python train.py --model="image classifier" --dataset="pixel-art sprites of 400 made-up characters on tiled backdrops" --train_examples=395000 --image_size=24 --crop_scale_min=0.8 --horizontal_flip=false --targets=["colour"] --num_classes=12 --arch="resnet_bottleneck" --norm="batchnorm" --hidden_act="silu" --drop_path=0.2 --depths=[3, 4, 6, 3] --kernel_size=3 --stem="single" --avg_pool_shortcut=true --widths=[192, 384, 768, 1536] --loss="binary_cross_entropy" --init="lecun_normal" --residual_init="zero_last" --optimizer="muon" --muon_scale="spectral" --learning_rate=0.015 --momentum=0.85 --nesterov=true --orthogonalizer="newton_schulz_5" --adamw_lr_other_params=0.0022 --max_grad_norm=1.0 --gradient_centralization=true --max_steps=9400 --batch_size=384 --epochs=9.1 --lr_schedule="linear" --final_lr_fraction=0 --warmup_steps=180 --weight_decay=0.04 --adamw_weight_decay_other_params=0
Rows from block 6 of a small image classifier, named by matrix and row number. Rows with one number belong to one channel. Each number is 500 + 40 x the weight over its row's rms, rounded and kept within 0 to 999. All counts start at 0. Numbers have three digits each.
After each channel's rows are labels from the 100 images, of 14848, where the channel reaches its highest value: "top examples" is what is common among them; "peak on" is the class under the peak. Only what is clearly more common there than usual is listed. The data: pixel-art sprites of 400 made-up characters on tiled backdrops. In brackets: how many of the 100, against the usual share in percent.
# convs1: 3x3 conv (model.blocks.6.convs.1.weight, 96x96x3x3, each kernel summed), inputs 0-95
# convs2: expand pointwise conv (model.blocks.6.convs.2.weight, 384x96x1x1, transposed), outputs 0-127

convs1.31:520502486519418499456501487495515544564471474498455519450460523511487504528520528501450480499532416418557441483600480492531520515468449433573491491566514463503524491514504524493553515527490541541533421500551502468425403450565532531536525486516555497515526512475532454512465588543486576497
convs2.31:507480550446511475557451525524521508500470521528478562466562470497490516493486511475510496500515481595472501539436506527430452445510474541467527475372480532531515472528543556445533523474555510482470444488521531486577491558554616498478537468488450481528477489528528512519428523487427513482554468576495560487414443468464439496539506502487487462472531512539507497540497423528494499535546
top examples: red (98 vs 8.5); large (64 vs 39.4)
peak on: sprite (38 vs 14.7)

convs1.90:513485496509466463518477448447458438563527445602505486510514557548552527517504494496517473434555424507531446522454462571473490586472478476517520485486498448451497457509531458451594488493480490499557524455545463475528485441540556517561518495488485537449459484518518492552498532502418580559
convs2.90:517459509474530475475499484496571512494448496393547493529447500417549424482511469528529529607440476635413555528458513477549538468505510418481429503561518443519516554529506521463488473437562509487524507476545536448556535571615462526524422444457556433458516477474447421484505509521493504488438477508514464518548472498503532524586510502505471440459533479514479483592506540497508546517527
top examples: white (69 vs 8)
peak on: sprite (56 vs 14.7)

convs1.30:469526475512481497445504545532446517488460527492479489477485496610520609466496510486473552490485505545531518562518475469459502509526502503565462500576486451473519504527562445517464484477500480450529433524476552479480516425450442474473475420502536497540591480427437544499520480514475616523
convs2.30:511465459420521499511579539493545485507515495525484559504539516487559614534496552507484484550445487397520486535491501432491565477469550461489499550476485479516519487548503496511494490434530491441448501519480500549498358532564483526448513497510580535502506470524512447480505506501473455500725470502555459556488472482467475489536472561526475525504528474490500516550447482515540518463453
top examples: teal (100 vs 8.4); large (68 vs 39.4)
peak on: sprite (54 vs 14.7)

convs1.21:475497431480469460506566558509467509452571465452461505473461532504448486485526514496482493488452573551601447536538505529468503478509587481487457460522461453473489492554527504520512578581473509416525470514517476517493521508467511468491490501449524472486563567541451488595537481501597509443
convs2.21:469515533525430505473483516458431484489490490531510520492503512418563557551486496514544531462499564529477595500518546505605504503525485614527535443518494485604510485456538527527497432407523465492497492478466559507534518473533457450529442498518497568573462428469468538475450493541433546527496548506494407434514522479492433507613480570468514479495507453506549511499470521470566501562512
top examples: red (100 vs 8.5)
peak on: sprite (74 vs 14.7)

convs1.9:505443504552444479476475505434489582487526556496520498552469446522544550553449466445499475488473495595524467500479547484542470431502500514478515493526503530450498557542478484492447511488632485489524456470551455470456547493527491473493520454505462553418540496533385494521495535537517541447
convs2.9:501533428522454491492490478507536543537566527457488517487518490477515526603509491506553469381516492450501523464506547534623508529502461490534504472514474463490510520464548487492497526463532460480460488535577379488532579516490497557486515429463495487529477493505519504463459417504468467500468466459500440535507518484500520547511491548501383509501469473487483523480520480502505518479552
top examples: grey (98 vs 8.3)
peak on: sprite (85 vs 14.7)

convs1.57:577496390497445479507481455511455557469518517439538539451496479479488502529511500548499488536526557563575489561523531491517510485498522461442513513506436501518528439488493536492508492598544475484586530531529472545523398488494503498448472477466470471540535467506486443525565441478568441433
convs2.57:503536482496511535471493501479477459520500490510502511457486517544522544482497494510527508465582490561480467453428532529429463437477496477445463380595491475422495471589544501492596461538503472538533502529508417486489581519480526440478511414475404481553456473456505544499506562491441492531516471551521544515457456488537505513550487468496539547514407530460509449491492580486513460510508
top examples: red (81 vs 8.5)
peak on: sprite (56 vs 14.7)

convs1.89:557516496569497484471506426417465414508534473487584487441527592530533468549520507518499477526526458554507517510479440500464477548480491468468502482573463514488517460558530459430500462499434485454537532457571502473566448489449575477490524536545534487508512518517503464497448524479500555595
convs2.89:513573532477464473517473507526477502443538450546428524446537507537554453503498459495544483498479513542473598524494500570505531458458471510464520556505550576558473543476520488506482524493530497574478492461577488365500573560490441478547424483581587495363496531522606566471464620500524555478537410516453548476476541501505510469486535480477440451540566497507487502477524538427395481481529
top examples: white (79 vs 8); large (66 vs 39.4)
peak on: sprite (75 vs 14.7)

convs1.44:536512452495429489489447495488455547532648440461422487493487487526456451465558534493549535515581563494558449492486458494506466472503531478504510511547419556586530520534514474502454537508473454502518490567528527474559472497510487481487525479503514506461448555537476450564495490523475451443
convs2.44:528491497491481475482516525536519454479556495564496505540514518555497509457497500472507497485504527424553499503526513486536522514498520571469592570547459524569526540505523438466482499490495498486630504504469519505516460479583544540537514502501466494475516488471526496521484529500494541494485471478468422367633500495531526468583508506496482516484484483489506496498548647513576514515506
top examples: red (100 vs 8.5); large (64 vs 39.4)
peak on: sprite (47 vs 14.7)

convs1.63:457480461556455522485499552481497443549451415501389525525430525499504524452489514493477466504547551495497546502514516517571548482551513473436497430527510527463505460476488515439404510564570502473535513483525490522479551560547482443553493513520459477542562498442480463544475519485602494499
convs2.63:497549482557539531495543495532497505471446499529498481481490516493385557571489500508560535496501505494475504506511486510537487451483415480514477599541483472446476478529497423497530491488521520545500519474433408454504547542526532499499483523498460552428512490523489532503499472499496504472503435524498471509538515504480507529526482501478522440518685518534506532545461480472524581479530
top examples: white (92 vs 8)
peak on: sprite (84 vs 14.7)

convs1.79:471503484526454513479503472413447550512515450448475470523500476488558504535522513491539527519471499497482466550444485609557441551485464477493488525577483518499554511472438408529471507546538522540522515465527471421481641503462520419549457490523470505473496507499479508471450513539537560537
convs2.79:491523551411539510575496550486471524515521499469491541539510469485655503436493535478487491488485503556492515442484486535454504465462429540476493634506578504572488496475534420453518514503528497541502514513530553479539467489483561427483494479545586499538517475510501470482526542503493513515425499463493473525461476491548547496280492382489598501525525455543486483483433473437479514499491
top examples: grey (70 vs 8.3)
peak on: sprite (35 vs 14.7)

convs1.48:452487501525486531521502575509516544517555514456552484504539450503534529524478575417537491497517488566461470519480488444514419423441471558550489451540518505559491528563557511484421459521570472448490498515523465474487531548475487507526491477486461537505587471472367521461490465496523527461
convs2.48:487462489520512487455505528534457466517671528514505470483500491503490449614466499472492473396456489433506485499501464482604455530509443526504472463500423534498479488485534482515542503362533453479513509485510536479554542509502511514499502550477518552489465488560487462457511490468531509510546495494496500547522481505478532472509497513491426484521444567489489511504518516486464465533485
top examples: grey (97 vs 8.3)
peak on: sprite (84 vs 14.7)

convs1.7:495489513500500505558485554525499549594445488516492473534532480439457530494466453476496505495589482528466429493510530556412479491544504488483572436499460446499541454524529535462433499451426497548508568536456514510556472535460543479529517487501535473440454493470478581518570540589478538489
convs2.7:516481522493543474495502521472530506495508498473478505530503458466658481510476515522527506540465490415478491502508434540474475538470455487509431561506454467486439539483497453466480497601492566514460500552509482478398417475537510419422558586422542473465489465521486523545539456513448563550534533446536540547435526519533516454347509512498489444482498522534488474504491443471544558472462
top examples: red (100 vs 8.5)
peak on: sprite (75 vs 14.7)

convs1.58:523499496493450484526497499481497507505511487523461528474522497557517607421511526493493532527470480552522424491513577463477440491527519484513490490593440481569423475507484428488467492564573511432485453492583517585529425445483497498492451497488464529537570466496469497478490433491522583490
convs2.58:496495539530461545556481510503600480496466503510492445486519524495439482376512497494502474424562487636543545470477500455406480513458574503495510415529510447564531486551457543502464504516414481498487501499425425507476597444462448519472541430516501494527466526530455478492591477492479499450406483455487535473561549508512537510498493513483542532487526488502496565512506446475451503520510
top examples: white (62 vs 8); grey (32 vs 8.3)
peak on: sprite (34 vs 14.7)

convs1.39:503539501490556505535498460570566507494406506533519556471507491518479581519432474503523474515554400526366501459562509510533477512530404506500530497512524490513464489476571497530514425503536504492548543487504523547520459536492476485510481505530498499458496410475425544457438551492452490512
convs2.39:494470502483488541504455511485544488466510500483495467516512496458481470521518471493514474592489491381525430477462508417532495526520540555484522564578428488494496461466455480525498472478472482483522491501346532530524525455482376492500492516559591464478508499479418535500528468442461512507485487540518366431568506513508500524504501454521510470524529534491494491463510516466544493493524
top examples: brown (89 vs 7.6); large (65 vs 39.4)
peak on: sprite (94 vs 14.7)

convs1.41:505505475518484468524510537479460544489486435477468542436562443584470605499511453534429450539498473542502458445550544514454426539474488456497490444552529458547581502494580501456471537482522494511544493521499498560461532442478453471457479481471504495504579432490524531503559478531485550554
convs2.41:476442487487498521529569512498531490501543488574490476549514489476492503454485464486543503458518402539422508507514367532477539483507556500512541460480484485506485415521465601510524523493399409492478491495505546518465454483522600537537514443478522475497479520539512526498535539528459523479459562555462468546542506478496467540447526484515457427485531521530471593532452455518491470475492
top examples: red (100 vs 8.5)
peak on: sprite (60 vs 14.7)

convs1.1:471436547556455539482553516561500527505498526468460473477522499454511492457473473528406538499443361507507578486512470533476440421534448527543524475502536505503517477565496549464525539488572537482461552475474530532508496571493448475487445539456493538535506451486500508544475550492470583465
convs2.1:549485490520549499531500483511466523534500526510466477513507511480543503550488472491475518554502474554498504476560476514523516500539490451543508560508531590480515532512501634530514575513464527477460525502421544516503430467571517489479548550511525480508544489505513461489598433476563527499511469559513503567507552520532503504390481512499476434462505509472534507500484406528535472493507
top examples: red (100 vs 8.5)
peak on: sprite (59 vs 14.7)

convs1.83:531491499474486513480456533505497528476580471470381480508488527505495420425551501486441539504502623498615495509508485488498512405513526455504503463497469517508500495588492488488532602559437486473472523476513522459516506522529531498500494495482523485514521554532453473545532528491523457402
convs2.83:509464467521487498504491524531480500472476492479506537480499544535456477449493480492505573496580523459485478482497530497554473465473515514476533511442501500497486530490497461471461461481489517545603479535556499509487474544545397507502556431557504484467505538425512484481505528489495526497488414484481345408624500493492500535467488492483473469494534488519533466520533585495582514520538
top examples: red (100 vs 8.5); large (72 vs 39.4)
peak on: sprite (41 vs 14.7)

convs1.66:478538479532556451477456537467510487549547483481507557441420511557480502463530483525552449493465651483601461612502497500459446541476561452501456490550434515478530497507540509444452528489470458480572491475484498507461495522456473463479505509492515513510480542487503495550501518491567465464
convs2.66:495528507530488516485500493478416528477583490581485533531479533458484513545507482501409504443458524507477484497454559520479541552517513473526518515523540487495501493508437473506457465484460493454529490542574544516462488445476529512537515505462508514488449500526473559554490491529485551558478505506461476436568548484497474479688520481487543509499492506504542498491519581557538500550521
top examples: red (100 vs 8.5)
peak on: sprite (79 vs 14.7)

convs1.46:459508507476633495490505464575536472502448444536482564553506486432470433482519504590445487510494542459477529513548542510438519520572532502507482539482399495503535461489491437522523500489493497520513500515500473512553414507504497535460479511484463442510581486453613476507504469468512498549
convs2.46:513526528430546485487486516505397471499648500532506468539496502522557525627480518503471505443538507414490505458496557499646536510514518495497504505532553470477494446528481540500503514527494520518517502526519521481516329495453489485505511557464584496525515505498504516470510495523483491611499545498509499478453553505494499520617507479494567523511463442484496514510522535469460484552524
top examples: white (86 vs 8); large (64 vs 39.4)
peak on: sprite (63 vs 14.7)

convs1.43:519464536550550470501479535504487534466487487495346562443519494497438582384510496535498575498478517475509457533549523532487464546455462490532501496610458508494529491470486460504487492479553489497551463511505530529467463435504475503503429511484534502512539496457510504486464490511490621500
convs2.43:470474522476581481502476512483584509493532471486519518496484495472495526445521454502481478601487472426515497512515535512584463513513475527476503568503478503510512473500561484513529500416500509498479493500514500472560525485456539530515431623489413535539494530537482500530527407504517482497491384479545579510398506490477501448520501521494401504526483511507494507548487487500519516511516
top examples: grey (79 vs 8.3)
peak on: sprite (79 vs 14.7)

convs1.69:425502480530457519503539570529543568483530471482466519516454486540503546491541542465480513445484539478526480506563490483547491501499477520495454523532547534441465453492475569520485525579565456511448509504511492480490650442502454435430468530501447481483566502511528451509494496474527392465
convs2.69:454517525466498515542515497495586557487336486527511509536520471500446522515502533495554498491497523513473488491545585498469503498504492474499527514539517494409520522513577476493509502511404511483510485485560532564525628551577510548491479589484453570478510523509492487467449465436509531465489675559515482423489473499488520477473487431495466487482404517515461500479499529408488494546449
top examples: red (91 vs 8.5)
peak on: sprite (89 vs 14.7)